config = dict(
    model='multi-label image tagger',
    dataset='analogue clock faces',
    train_examples=195000,
    image_size=48,
    crop_scale_min=0.8,
    horizontal_flip=False,
    rotation_deg=10,
    arch='vit',
    norm='rmsnorm',
    norm_position='pre',
    activation='swiglu',
    mlp_ratio=3,
    head_dim=32,
    fused_qkv=False,
    bias='all',
    qk_norm=False,
    parallel_block=False,
    inner_norm=False,
    moe='soft',
    num_experts=16,
    moe_every=2,
    expert_mlp_ratio=0.25,
    slots_per_expert=1,
    shared_expert=False,
    patch_size=[4, 4],
    conv_stem=True,
    layers=6,
    width=192,
    positions='learned',
    pooling='attention',
    num_labels=31,
    mixing='mixup',
    residual_init='none',
    optimizer='muon',
    muon_scale='spectral',
    lr=0.031,
    momentum=0.95,
    nesterov=True,
    orthogonalizer='polar_express',
    adamw_lr_other_params=0.0019,
    grad_clip=3.0,
    ema_decay=0.99,
    steps=9000,
    batch_size=64,
    epochs=3.0,
    lr_schedule='constant',
    warmup_steps=270,
    weight_decay=0.01,
    adamw_weight_decay_other_params=0.05,
)
Rows from expert 7 of block 3, named by matrix and row number. Rows with one number belong to one neuron. Each number is 500 + 50 x the weight over its row's rms, rounded and kept within 0 to 999. All counts start at 0. Numbers have three digits each.
# gate: expert gate (model.blocks.3.mlp.gate, 16x48x192), inputs 0-95
# up: expert up (model.blocks.3.mlp.up, 16x48x192), inputs 0-95
# down: expert down (model.blocks.3.mlp.down, 16x192x48, transposed), outputs 0-95
gate.6:426483533539489502564534577530503447568510519533490479501497508442451484473433520459503514482434548506463517541540507502550406535434532518444464560510494558567473555515478513457529385405532502447412459511550560456505472477536603571478499470479478496535557480500407484640570467530474476573
up.6:573508468472497496434490393484478553395496475463485537496488489556528539551517477525502478513576473499539493454466493497469579465554454486522545452488500462445524458501539495532489623598483471552567541491429435540481550519467408413533476532536516496457463527496590527361437504469539521413
down.6:542528614387424521458531444525414574500516610545565523508499532557494605419541472543556553469504612438424537467533568450426387525523518424485532485554530497479596505448496496496551464479462500562423484556530503559551420513545568491532460430517522431498461491501460482473556490420451523528
gate.7:482577604470493507523474512522602473408466508418518539526544483512580528559534472521555559566478579522525573509451527495419551402442598413543321478450477475518551590472573485494597421540519500551626484536459521460521414464564540517579380509495483514450477522491437516434537509568499568560
up.7:544427404531488481488533468498412533560550490559492450446467530480402484472470514502430423427522437480496429509552490499610469588548402602462686496555517524489446399548439511509419587487471493442402488480536471519487580545426448467420604518531479473562529480523565508564451495425518434422
down.7:509533476611542464482536508501472504355453516514539503510561461597537524570408526456427380530502485491505539466497417477456613398582517489528473532472547472480497507546468563421468525547463496582519563468439472562454506482579417493424414537525444448462483456522559470512477458497547470582
gate.8:478427467447547508552477466559527465568566553534488458459483507516443513516547543473444522476454458588481574442535511471463423531515431590551542533543531534494463415509413517485457540553493593516579558548528468549501439498441537536492551510550497470548533426535543524510558510470502538481
up.8:455429559473506524547389476631488480503450501548488539490514472425505498488596470523451486530401410464540598462512524571501448490487500480550484374533532546574453391575455581389428547591481536462510546510464513495405551526488590510528501457515462444516543464442500575477486378488512530491
down.8:521528517485538472461495444496465525475436433484436535503477429433474561498553499534503547459479493378539563525587557515507516450504459519527620408441510508421477528489464569555602328447502482488481606442497498571578492420439539508498461504544546546501439535533516524497544442653465556513
gate.9:475433435549495469467608472482588545496448482467482508457507481526513489508485545528443420587426544422494525416538460496487487463498493569539632574474512432504515507543500526603560494537483444483407533581470488461504472544551522459439394548538504454549565498485471486438513468510453606405
up.9:406378452484554509497385465473514449484418525539471451428429581502574441415465500531503504466506533399515539393496470453458484541452495657485560470536506453470508418488595540505568578476505537413444514529496484432536593517451582471469489430615541516492576454544473512548542405445448557471
down.9:491503565568536468520604397443405530548497501504436520525423568552591474516470497511494394614524461480513478553486451550499475552492531572471360497460462554559535477434476438462459489492450425479413493461559431519484548621600543489487453500522485489447440532485528593396438471521469543511
gate.10:501485476478547452549482544606486439448544463462519479491546456614603464474548533498551424465535563621506528464532493519527607429550517505531615503567443527509442459462498585582492564496441589529534525528509507490507532518465525519588529570404514460504532498484570495378527490537491553461
up.10:503530527507441542436544468389485543542465546528477510476469504353384544492460443484469588524468445370457466558479494488449401580476480456473406541453562465512550523534460435428514438510545417469447508452482497523505482507546490477403437434632492533467454521495425504596471530469516433541
down.10:467544488484521513430537494568513484422554578504612419480557547543509526435553494437455520567446524518470587414471526443486511563493486448530581546594448519505546471474484554425507546472467503529494431540546550483533510526478545463539467520473505431509526462485522441480522486415561525453
gate.11:612471511503513477448360534442549482594420514468533511471547518494545512511402493631454449551591539605551511424549489489503546506477512548603454500548506461423533458467384501416428529490472429481503463529460511575538510473509488472442543547525528466507392474459522519575398559390468465408
up.11:356486499478497525537610471537459528372551435532457465527464448480462518506579529365510578491383402384469508565471486481486552469525465452417540452434479524588464518519600455600573491541520526509517526439560484486413483483500500527511407474479506536480583541554465520423546454577554542627
down.11:481507539423360576453525427450474426499440571519511500515443526442516512476463466532546537508555514483562526505549533474485460494498462538562532472481527491534458413499483560571546564530531617521488546456431455483550410464508496451592481539550504601625447493518552509520459602581492537497
gate.12:510545493516440515533444452487404439537423477525539473552537516472531433514540413502541501523525628476517563459328483502552596482488462520526492497451499437507518458530466462541480494551414555523554487453625527510519551455525473513485422459527457485468548548512464508461511617502452550594
up.12:487458507509569493481556548520587578517563522480458540447457497562490552488480570485469501481481386540472440525644511496489415512504558492476514491538518572481502529466502530481500509455589427479432524544373470471489454560475528483534604535510559507531491452500529495551497373521560436412
down.12:572536536565489488514417452632468464521441556495495488393575406427431497615421524473470477469505500471493477529494449505469527475568437473494467513556501439608414536554492484502506650491501514498515535438533439522434537518468426483521488514499457437519597471466542603501517536459465472461
gate.13:471479505524475523445519396459391476409491442439502501478504533495565517497443467527531563576501519475436542439563538501481526534571453488492428440489526401530493462479484501511515604604506553564581527528575507513552537464448379453498475477479498575549517517556523519426493518501470483556
up.13:533500485487483481543470588533596531603524534552508507514518515481486484544542517470455433411448524516539481554443435490479481451424573545569549557500453571466476523559470493487475436475493426418412495491413458518437451559539600572456523537536460405453505460450466514574478470527528536438
down.13:512517454528569515512495563478438476518561490491467471489432474579451474591410535560493464480500423564533402486516424492492602497479521503454314515417550467445416548450559512446508556531511384639468497493504513520460619497480406508523461473549484490430513552506556529527501544539449403485
gate.14:523539474496507514534546502506562483533480470438473549508424574577535405519451535488493468560481427584539462577487503489541459502414549610436493453436487553530530536521608489374508501403507510437495501452480468436445530475472436593527691516469413470481556504528478521476511505537550510478
up.14:472426512501494479471463470479457517460542513543533464498571421428453610472551461509517527476498567431468550448545530516511540502582430410578511538559518465479467440489418511606478520539494498578485497557521527590543476541503575406487361503528583514558461478468537473519483476450471493507
down.14:529599479530505581561463498459529563566525507418476532587528491478537451492468485385550577529498479558593394571487472532500489571480508539492462470459535459446526533528595481473443463480540558496532392393603532577499454519532430518511478504502441455519578520534481508504560475660484521569
gate.15:557521499464449445495563524451425485557455505500488507529477601578557496485452450525480516507556552457467481462393493589507481441447463483609583502434529544446539481472447448472522479628391479462558472452469489502575585503626464553530539499567465514500516548502441564590495527532467591400
up.15:402460494518431509507420534525528529456443586461505536585571488480430552535548556558467543375449516611473583455454500474517477474470492487467552383526407542491591469484475461485537552479535514523457457548565503503542422488479539469482464548498567498491599405524492467535524510424540469564
down.15:456467412533504444491461532530520526474548542625454352450451463441492484562457534558437528563464485476513475476539473486498434605490569463583497470483482435475530614484487489477513473530525523546484499519598500533438620441446511451491585404477567535467430513522481544630516449480468533554
gate.16:560486566524462482500536399497472519581550451568526521532468522507565509570524413489474507530514555603506499475524511477602515549500462455516506568532464508494478486517463559384535545473456559551557533539558483509446581470478467546406665479402487493497463462434440545470515463520539512450
up.16:508565531456470519552450562549457551545362494582555475523496482489531500422464518561514553449483542399498453432476457505477452499471519538497456570537484536483533457541479524403518505447547413456444443502385509466522517471505551524533386442607439547518579432450458496581585485418482471602
down.16:461392408504435448442590585478451430431583398538540445567485370527511384551555450478490518435529567586517506564494472561488449367517515401483566505612471542572468560511517564507515540490491559460504602470605476540417486492577473479473493462463530497505452531563512528408563477509482521574
gate.17:502394537471559497530468548535427438377608538463538496482524489487452409520493570519523478471515561474534587507474454460411444477534615482485448513539422361442471546467505459520531576454465527545516465577563507516607461448469463496554471513468550534539494522485523506510459522467489518567
up.17:498577444476416505473482532461542580664364506490479464520471516509500599455543459467506604535475466527505431462505525519543571550465451525554501524480572526498514460485485502494490424542507429471507532438496510483443502543527482383462497468554485469452511476577504460510549499502515523432
down.17:610381504552524474448359468536521552513518555561483482480518518505462477551498556644397473522504434358517443500517415481550503489460498390487550499465438506535507497498469455504467487553526415484532550549462458541510474498510546525468582474428477481503525448451506567537459479419484489511
gate.18:477506434401510461510380526496568462432451496592538549458409494460550594491483476510510517458494491500520459570504455507489549539465411502489562485517452512487567541521431413488494491465548451515405505457508465433600515593487457514465584522594421464455460480468492571537478512588514559439
up.18:472497414553505488505491589407506490548499453529514506505443515593486399470443494449531469482530526537533389510514464491675438479485519493478430426499472532472501519501447536404525545411514525520469553448480470455472548584503506466490560538493408558430489452497518461430469506485492552522
down.18:573484603508476456531471499497528500475490477513450546480381496487470537456521533540424479575437447538424607559494508556465433622504565502488457436390497475507505573602498530482584456493527522442527456498523513477501577463441537543428494586471445495470480536534449498522541464494537425494
gate.19:499546568540487468588495546574365524596558544571509483465444499544407499542510469421585542504444512534455497528498509537563572510562480485499560372376530481538521452505579442559522519520507532443493433507521515535518469513464476465583495527584495550451488522528461533564605444517532363487
up.19:476456460471551526415494407462643466436429461426490527542559525438582504469470502552409473480569486448541527506492479492504462509439529503518475592629478497432473528519460569437493459445492518529492595497476487448453561499499539537444490483442531475535519483440548468422392523469475629557
down.19:425564523551559524497581443464512513533505552521526517422527594552459558494444530501507550536507508500387521585436444524508526414579564465479503473475437555510606461512566434469518530575593435510552453539418467406576504576498523506441557556538474480428481490574455459558511468454542403551
gate.20:506415519503410495470564457486524518573547543509491521513480460502497610529458456499490503492504495632490598520567483558541475544498536514552543443525522491444469488446508526489422507508422558561613463514609460573502502518476581449464511569442575492503472478433546543436494486468501485426
up.20:491435532497397493474561460481534509576537527521485519509462466496513590521467466488474480496498474632489583539578472547548446561494522522561559432527527488462451504456510525465464500506417558554595455509645460557493519511466552458435513558499547510474472477435522562418510493457527484444
down.20:524517516446526530460448556538472447590537553481545465463531549415473501496451519465514466555399511461457446464570482496540518580462505554532567606547525445509428493479560410496497391528562457533445453485497545515583585418419515385472532423465539465507577499526450475561486553534496490539
gate.21:580482490473452498468490388477501485500437429574585469545518461619422466536466552473462526504542496523606486514527451509552600524459512566532512446426541613525470460520493478517508439465547483496531546431523484583536411503424479508442622482543489437558490499361517454510430551458460523527
up.21:492501525391510547491517493489490488458571553485493512571468607436444496510572483478519518518566516518531529421575450480455510501399404556526527408544466508407471497466554466542493568520502499435451449480571486483513488544451496493509502579501544462526557533503549572472422477351536515517
down.21:566474534558567581468347457466515530524399527524520504476604507516450575489467513436398446557418389470535464469489512431492458475441543538552421529470490486559482459454402506516476489488497586480483447502525472446480554498433492467533513601463482487457525511501559498551506429558508455455
gate.22:459533512495517491442526592534567562578528476587522518409547490487490436478469534553508485497467488521480501436684557493550480470459425434592530562569501593526475483451532498546467524495507555526405578426572542512532518507528404507517502524572411535485494558534525521544490504507610559461
up.22:481473526520540555473439527468492455473503521522482514542539545487577556413577518467502514456359512465431550515408470556464503497471573448441520614440519416517492446506454337458591481497474449468472483544559445477579448499439524458546516423431512520527503542514448504526513489471476474526
down.22:479450487530450592536388477409494504529531431613621426559566510491572481446450445506471485439532539475557532473522580558471576603442488450577398537425507452542592484486523487537480510557487553529501524563492594541529463589525488530523512512542478531538472474486443516511559486498491490550
gate.23:472459552511516526472383486480524416437339502473440460537491541475542506526393516546506571455519515587493538464399553523425549551469459451470450496507444514463475472495484466480473477494525491414497450538471513502433449459528508560514562570462489470450483450493500512359551566467446418467
up.23:436474499438483499541506411490525491439502486480514504431362453466539486457563477430434519464466501517521526452556489544473426471516402484434420547540509429554563562493431486481518524451583428478591516480536525566471478464558443436484541422386515469565498454432473479549472464427531548602
down.23:491451553420501501528479544566529546449460461496569500508510493507563478553571572448411557482482479510487439523491374579563513482449536462499496492515504446467497545553597569623509385504463521576505454477461525436552445499538479510484494519504472467477461511477367463472499553498476481480
gate.24:450421513499523504499501474494528538533469540548545465486592415591524411503536499585529493488531599503573459486478512471477413476485505409453420485464483498555495570473522379487553521456605539559535555473485513477487584424518596535563668443510534547544502501418487452466486522489491472583
up.24:389473541517521489467431508529483466406456536570516530439563429577515496484498552592543431477504421423448590488445441473475582456580516470517529427485479473516514519541513445571586455533489570630554568559535525553593465495571476527510476464522473547469507585473459477539559608456512484541
down.24:443533559507501529518503562505598449529532519453494551487517541433491395528618472469477497496457498553529533513487508502494454501460606507462490429426477481436469478531489502552560488463493632534500448453565528506526406467467504444454514587557562526534509492589565441441471457528568479511
gate.25:476446451560450511475462421561642511375445468587483508370519445548569478467405543531424470488514439459464567400378506470440510486548532501528447480559488542533503453490604553567423495544468578442525555517411499477509593526480525498476584509495540500502488529547540481521537596438454463435
up.25:513621566465640529548536560432357516565552515506528493648510572471404512511587450458543508528474587470536393558661519491540507513476512519532562493469553437493521468545434421431581489457516425539472403481632505559484429443528445484478402497480457498457442451450480510466516426538536497482
down.25:545523539430506425596551572415424500523614462509494490490440527535465454542539530527415547464452544597517507579436500501524547595492470483470614507538454531489490536526497455505457576487487566362496506512478504493451502413559462546487503531596471532472537554539549490452510513503463499589
gate.26:418479521548408511533392582539485476653477538529488481482492446514507487505609545524609535526444496433466516545510507498481492543510513432557486381411553385490454527523492467568461430489573526512568520449415539497542440515536492506526490484492497513540507550467509484535522478547431474522
up.26:402485541548419504548373523557486472676412511539460492522488490451486517529535494459586550528456474429486512544448505538554531563494511448540524337436537390476479499545528478543499438455539545454576507462420526495509428556478539519580484510564495502511534543486510487534552503577459484529
down.26:487453495461407454480561519486560558495425610514487533587550438435539562434369481455487473532550446555592524411441486506500502552389505505562551503523567511467494565492425458539453519513479507535414533526476557529475508492542511473475481564495559477532479413479422460482546556525509582594
gate.27:459413558555537431561572513551534530398477541530487528472477461497452467461561475470487580494522588445508515545563543471504543454482548526505398464549520503556546570521523441551496397486491475500555509475592533417384404484597536560554357459541587524512423517414430470554515531417526527549
up.27:501525432480479582467405516459472421600525467409538461516531547475547523495492509482514430485442420582464472527478460522442416580564417526511667478488478510465437424492480540426502578459520455553449496496379469552556588511395465481515648528451488446485582447558553509448485468548448524535
down.27:489539533519569507546584556483504556397506483525548556500482488567519587514506494481507464525530542435545557515536446442501452493513528528460503505498518402467547548477455546468479442490446474532511489568519470462482546553561492520401481613508480421485555494398511498422573407527490533416
gate.28:477541529584533546468498373491601533526533502472571442482532566610499493523561520482431580433644554519509505403564518475540484491454460377572367561526521540518479453478423422473389503469496554500516510510468509553496524527511536523483568453481493420514421456539558516461635525507470537499
up.28:389547544409546555527551515533452583481563489511491489404440464536530563545535577417504538495466580558539537456498453461523562527460561469540429492534586487516510489465478417505541447470500506505492478490487517453575496497506427548485506507400524482530433534578484463495625462465535548518
down.28:497556507522473521452374452577411420543451502598539440523473432459482556551494517449497497418487453419482532472539533484434474506487395536591510505497589490491393397556516501542544493557468542424520473483445445478542537511499540472499462448384438521485461426560517452456517565503455551451
gate.29:510511436564442491464506539495549566588476438570452498576503471551482432513412546479470595543536450495548476491528499493524565463524518504543550536470507462443502511508515422456540486502467530539531451542506481485565507438488443520485565465433538444424553545591537513482485497459532557498
up.29:499530557464493512538459423492432441419493529430535483464436542429563520498504476524506473493394538466449499499458514582496438572520520458471389500501513510506473495517468566553514561512567427456459551445538531587435541519554570470549429499547495595578406483375473489516539514545439459553
down.29:454556525524428488548475564435539579553466526524533488485451601486524469449417500391518512497547522417484517517444505535456506536481496621504473490397585499489550472546469483532509508462490456419477404635447492432473554513510425519492399559526524573514567521528507508473468536557469509412
gate.30:462526479474439507474575469434427500578521445491543512598427516562483410476472455418505556471539499475476397506449466473534466490518431507588545496493496577489468441451436454470554527443506458478432513450482491489564479484464438588517640504495444529533467494468489495494532478517554551536
up.30:456511552427470510530576428479443503636476477502546501538520506500571453445461433404485565445443510424457427501341507470515449558461465511548517471576511590489481465483408502414544514457534490417478486466510493448595549462465454569496615476577424535547530495487434474545538473548519557545
down.30:584485498428467445424560535482540548577408489504504493487419512548573472391485500490466486549564411492465485483546417522496481518486470544479608493443519498527483436525522438612534508446497545543477531473439468541454539662470405412405581588475515537571545436462510505487502626634501557461
gate.31:441525529450417523496602479457559546472435531526504500541501481501575531474566480532517550514565606417465536478393537481426423524528439488444496657538504498578599582434476564451456493407510469522498515510479554415497490569527587507516538437501533501543534512492515456470508432459484572434
up.31:537469479536608486516404498549439472519561483466474495455494483493423466540411511462500463491444410578547481540610461485529567475461544508562508351474491512446418424570541437538554510592510506479506478460522453568516539428459411496493462551489470493439475478528473554520502564531530441574
down.31:523545505510564474511547409534470631434512563472565522537552479515557567549457432490537516575482456535469613550472468506478521639547526453436500533468486514494544530449436445417511491564442444457534511514457441571563531515480496521427472500457548500513548447497541539512471454512517536550
gate.32:508413524482513507498539567485368517518463417485413562514493406426537487508420482475440514525530520487500479521482520395559602463444490398551594588445490492491450497494484512395552513493553527419540466483443474473585481595521468432559552487640478541487500471476501554451507492576495524476
up.32:497523461478454483502501443487628521537475602508566475477495553512439511492588426506509503419530529458516535445509473605436416490495544545470477415544543489479546504517518529589497515509420465549515491493566518527423530500480532542441499480364559448509555480499485483547555445388466471520
down.32:515534443550449459478489473466599434447432541536504455562499414476447515419426529555443508487425528558561548486544441439421528500486485497516483468550549559610413499577496500454483410535543400494526477474518512478462498491486584495557606488504530548449474343478501511545493441415552474544
gate.33:517493442571498514481401522516501554440522467540485481451471525615546526488521589582460462442602419538483561418554483517476558483547566515492327564485509536481503533465540469532580430572540474550522527535528502554467530504568369400462488419492531547571466493518497440512415583518439478498
up.33:509530461557488523479456486501473555498502513510489485449509498619555545494525565621479496433607399527500498416548464513558471471508528498477342553475539559463515565462485442579552417533546464531557490518492533570498524544503366444516533441511543550579463511511507418533450544521443501538
down.33:442555538495427585566433428505557463487484549496512496487483528487552555487520396454494564553482565409454523547510588507451464561490478506516484471480539473577538498590487421413441446472605531440562445483425524426537394570513548568535512452531399558497533441466494451487518490467589513477
gate.34:548464488475487518479440580492577532483428513401548383508486475422393442494513497410494616470518542527602416494527524460413476499458547506545425511600492453460423491515562452470474492550561474430526442478514518392512429461447492480524573443546529463516495447665530490479507424535539545463
up.34:536472537459486532497454583469597540483417519423547397496507488429403444498537484419495629490522585498597399471518557444465478489475530483546398468609513448467430509495530473491471481541562479458514440502504534401523376456459482484569587474581516500558505480624531476461521429516563543480
down.34:534482541487499472490536451549455561460612507512484517486567487557499539514485542600566409589486432461444528488413499504518491504579485405429612543469421479549570566417553502441479485523478402581529551592492485501476504459478515519550514468351584507478507560467494507473559457461464497456
gate.35:575526452476398446446495623523485426661533510531502507490557521458501408454510534522468476428536468503443474449464454517444459512511525507455499634444512515475444475462366506537428523503444575482530483579369550567592433535463478555507459550532545484492582511470524481582522548539414511461
up.35:553480464482423452415405608490517483550415482519498560480536549474548501432446522557462468495527513488534533394487441520431595435494566529514396530465516455496484473508334486510490490555473494517520520588418521569541478484553460531410415541587568489471505462491497560612490513516445487423
down.35:528518497574549429585534395527426513504529496545473496541525439458414553562479425522487434555398513418460534511469514494527531537512532457493535536480445493523529551457487549468550453489481386578519410530534522502479505522486558472497530479391510425423546472449424567496530470392470535511
gate.36:473480467477453502444512534538549467488501515460396513505554481485473553466480519570481360529443419458611566554506460459522476446511531525520491431442515391519459454468547461503532511510607612527414578495399469502537529465553448493459396553543534510501495412503445560473546524526534447628
up.36:560516494516528491472461480464456497546530476588584524546514491526506460535498569495526573515493498565440513448558520557472519493529520432558506514466485524402481485493571540553386497468353589487534441510525539558480483475491561556492524461412501492545424547460545453615462511516449486431
down.36:469389503488553433574596424496549456408472570468508478490607488464363562434539559545453455572377545436545553515509530419426525527528403492513501449507506454517512514547453451522571575511562519512576410551460470564495509497408480463562504444521562575469568493528473502464454526485503485539
gate.37:449541507556545517530444530509611401443576477504451549628479514516574468566540480566537497557467530617463473562552477584598503367467555457528541516486431493517564516521527508538416556476442602477447464492536499471443508509589486487475378532448462500508490473524495502464550485533534508568
up.37:437498500573465498529452549526651469448547509484445551588472551477553451568481495574532466577484494575482530528509452564571495374497605495544518460448433454511558541506525434553456568512456569496467465536541496457492506499580405462432353527488461501510524451557505581519517437531573478554
down.37:463513515466469522448539515483549508457480542552526370462575345462479477457510525606448552417471445455510532443450543471518481431566496455570540500566482536479347475467445420496576545486574465442540520530408486464484515502419551529560520514525577553612542535537486502478497554538437544549
gate.38:500500551581496464487504486542452506579538504575462532493491445513485470490488559579468478440481498480468445573473476511534454418462582521509552374516440480475487481462433434561487506454508422496553401527469552455592477500503479461535407493630483466451443498500464496531530487585468554372
up.38:438465537553461462425500478570478445565479465609483463532486488475482435469515545529517431464518516528505488512467499566540424433471596490537519400442450542564460504541457499496491498546533466542467447533482522455502504433489530556557481467622448551446501493436485466505612504584530497421
down.38:498495495512436495480581524491469537429461525561533500440508485501469519493559497454538469460500453481422487559531423498511516489494466503480418522485589436450512487442456584544465493539500518431479522483470511472549539519508503598432555467518499526546502596513507443530438533434431431446
gate.39:499510529532475535535391437509527500554527519526398503494481579369446427565443509516443565437565547549526372432574544509471370465482432501537491543469538556511421500520523455486448514532490589470566478484604464518521479511445613526552532528475442485587572500421575500570414655625508509522
up.39:499506477477514468478610586458495514434508447446606517519486430633554602451570463447579456553452460486478619600446472487541608550516528495466504492516451444476593512495495595490515497476503439507408537534384518493466520487532427490441440502526552523430402488583457509427583346417490468487
down.39:540498522563395575487436454454565520447546503483465523517579552544577454535553569468471431471468509502481433535470550501475527347467469501566529444460482565485522596487544492599525469484484538521557533528545474494541433490509591522441517427507502464537582529418555427490435545487469586604
gate.40:476542559487524499511510456502570502480483553540503530458567542522496576419629544586503465492502561403485513431482598456551405536519434586486518546534558520584497492520501576494527439376504576463418533475529524438505492514433520489556560536519494461534469532535510414470537444442522518386
up.40:556482450509482516492464554501448516518516445459517447520430499473500437594376424419476530508506444607523468542494419546469605482469574418515469444501458476401500504479476442516471547640489451516592451520484462543507488483543490482472438465507487540476532456485499576517432563547500466589
down.40:480584497468531464545471460430499494475470547514585477547556512519478609482518457584514517543441480513492535495495478446491579539538498460504501410485546474420590526510434498411564509531564469467544394507499419521550485497511453434528503493546480459525518481596473497533563510514553463592
gate.41:460562589514493516586441472538559457481592515508517510528475521481588460567499513486502474547468464580470575522535488490548560463483489513603567467435485511542458564510644453560452379472486536496526449510547474557504565467546348484422484500423388515440490574519506551495500501606559510544
up.41:454562600491511518597443470552566454492575487521502500530453507475574473567519508494509489535463484592482565531555502490573582448472475498585565489417486512553470552522648466550450374456497535489528456503556473556481546465562383502422466506456385519437488555527501548491500505602567488545
down.41:453468497499479519471494484427537568510394555526486434477532457511468555416426494554575602494482519413554549485441517467475546578537492410503476504430504474541556523554375432461619457481512497455410464517483551493479519503465526422530536461550539427535597489530473548523495480377499443498
gate.42:511447481501522445456517494476465514354592470502479519516479440595531534474455588495577481489440499490475498477510494460464544530571428495400642464440461483501505524413525461522566486601550465583420498541490479500458542390472447565481449538388515517435528559554440418492507436533502519562
up.42:513564527501501548531459477514536487619418525491523488487526569405436470537563404517418525519562503505530534531492503528536488462441560522608377520571535515481511471594479542488439516404430542413592480449531522506529473628516536405520541472613493478552488448459568592503491553461500468429
down.42:424417485556446571496592431474466476470533489580477453495466516498574479382490512372474430560491457522494435486564447539585493502437510550516435457496512626478363407488442474552533558417523484561495515450509460528491553520490430455499505503504507541486474511471517509548445511547477514431
gate.43:503444559543461492524427513456525473506505434528515467548477639513462565468472523473544492500579393487563416431536489581532535450536555500522504381464513589457537498527554500550526517479496451432436458501588483596445491459432549513471567494527532448609475516524495480504486564484492389452
up.43:482490485448597504507482431489637537563499560515491508549651505537558528574492521569434453504472489493426391439499532521486448517533393470415526635530551607532476499458512513518461442539473553561522478505539493478563551513522479516518454580496444540508489477484533431528537548500510408477
down.43:526416471398442398488534541537544595540612507515507468510544491463569414465502529556563582428507484599528505536469534501481427534493455443534475418568437450395554465546527455615496499461517501397553441509471551545512426505536495447498541508577496559562610554552443450478494554483559534398
gate.44:496657573416481540525433464495480447397546439491531455488470542454395512493518421429399505527549571514512481572513496471531480483461464478417461512507452545482536493508487537479526447444462554458472463490508510473466588543474551498464545469491441522509541498480478537484591617400476474526
up.44:413587543586505497451486502540481425492514473559487585517426525490456437373531445533465501597541431451466515451527501497526481519426552449408426426474512503514536544483565556482428505457511552528508473462455473567409513510444478516492471481557491527477517489485526509538586583515464463505
down.44:473571545577540490468473577457480475556440440412451507460556549545381419567469468576555418520520605518466564557526491559391530508505449538425556524470505480571599545606553434575473470532339514462510465435569495568470545481474475600428536441480481450465442488508470490465443465579499522432
gate.45:528481477541485483541523463486493482459468449564510494576445522523511491549455427478472548474547468556540565535451479494554506562508490495558484586488482608590530549468539644446508548428558495473590521454546442524444481541465550423466572537590506497459390516473435550483536450559500542482
up.45:575472475483474486541490543521513467437480482573500463542487509483445551561478446525450537468550496567586554498552501505592539543483498536592469619512461553586503518508559615439483528421576485478581514463489460548441498545458573369490552529607494466488437497465444548506527423578505537394
down.45:529574445512487538520479598580496462553504524505496436459520558485515527510504434549500435512569563442568459485469593457530568487483559464562541446515513453636466537483580424472504492538498519572495429544542589468486575415512523474533453462517417441500533500486546454521569515403479486488
gate.46:573513559502529440491581452516584565481537529466470435587525523496494506514417474527508501517466596537524478499493523457503406502531504520496384554528514540555463545530529472534490427517485488553498484542547479469511515485503563543536446488450449429445523558488472527421496486580512506462
up.46:598484555501521486513569526531550491522511503480492591535564491461434581526496451472413594535478499425475475473428542559468518460516557486500418581493503576526530501562388590529417550433421535492532520610519511443532510518562459519505481568510504486534577525484503543509536491495546515480
down.46:540494468464429546591467535476523459553474510483517430517512484383541507547501414500488503507482518424534474472524514521585621554538528545659510512556543447451460536530652534517465512493538560472577549531534460537499413493584478444586465517536592556516459501569532472531479583542486584521
gate.47:479518449496558418503468605539541538564435441490516508573484578525438530471440474470516546546458440507478466501480434496549654493491493553510514509542496481415529506442340503487480481595431429524475505624508465491581528481429579507509515559568567449526514514534514516528516511438454476458
up.47:551558514509581463511405508568546499483395485434573488522482582528433527480491484493513581499509556487515475494456514444563589514446441539520530562563496490443467456448376513461532461536471527550558515609525481453574464511504524465535577516513551456506562526531534493528532513422452496485
down.47:535435508467465556465483428550545461517484494489474599545673539531501557531489452468537435509529547424583555423481490459407511508530510531608483438439431516487487560476551493529497481465489532498482552566475499415492510404455497471518527471446532453518538476488521530453468508469506575481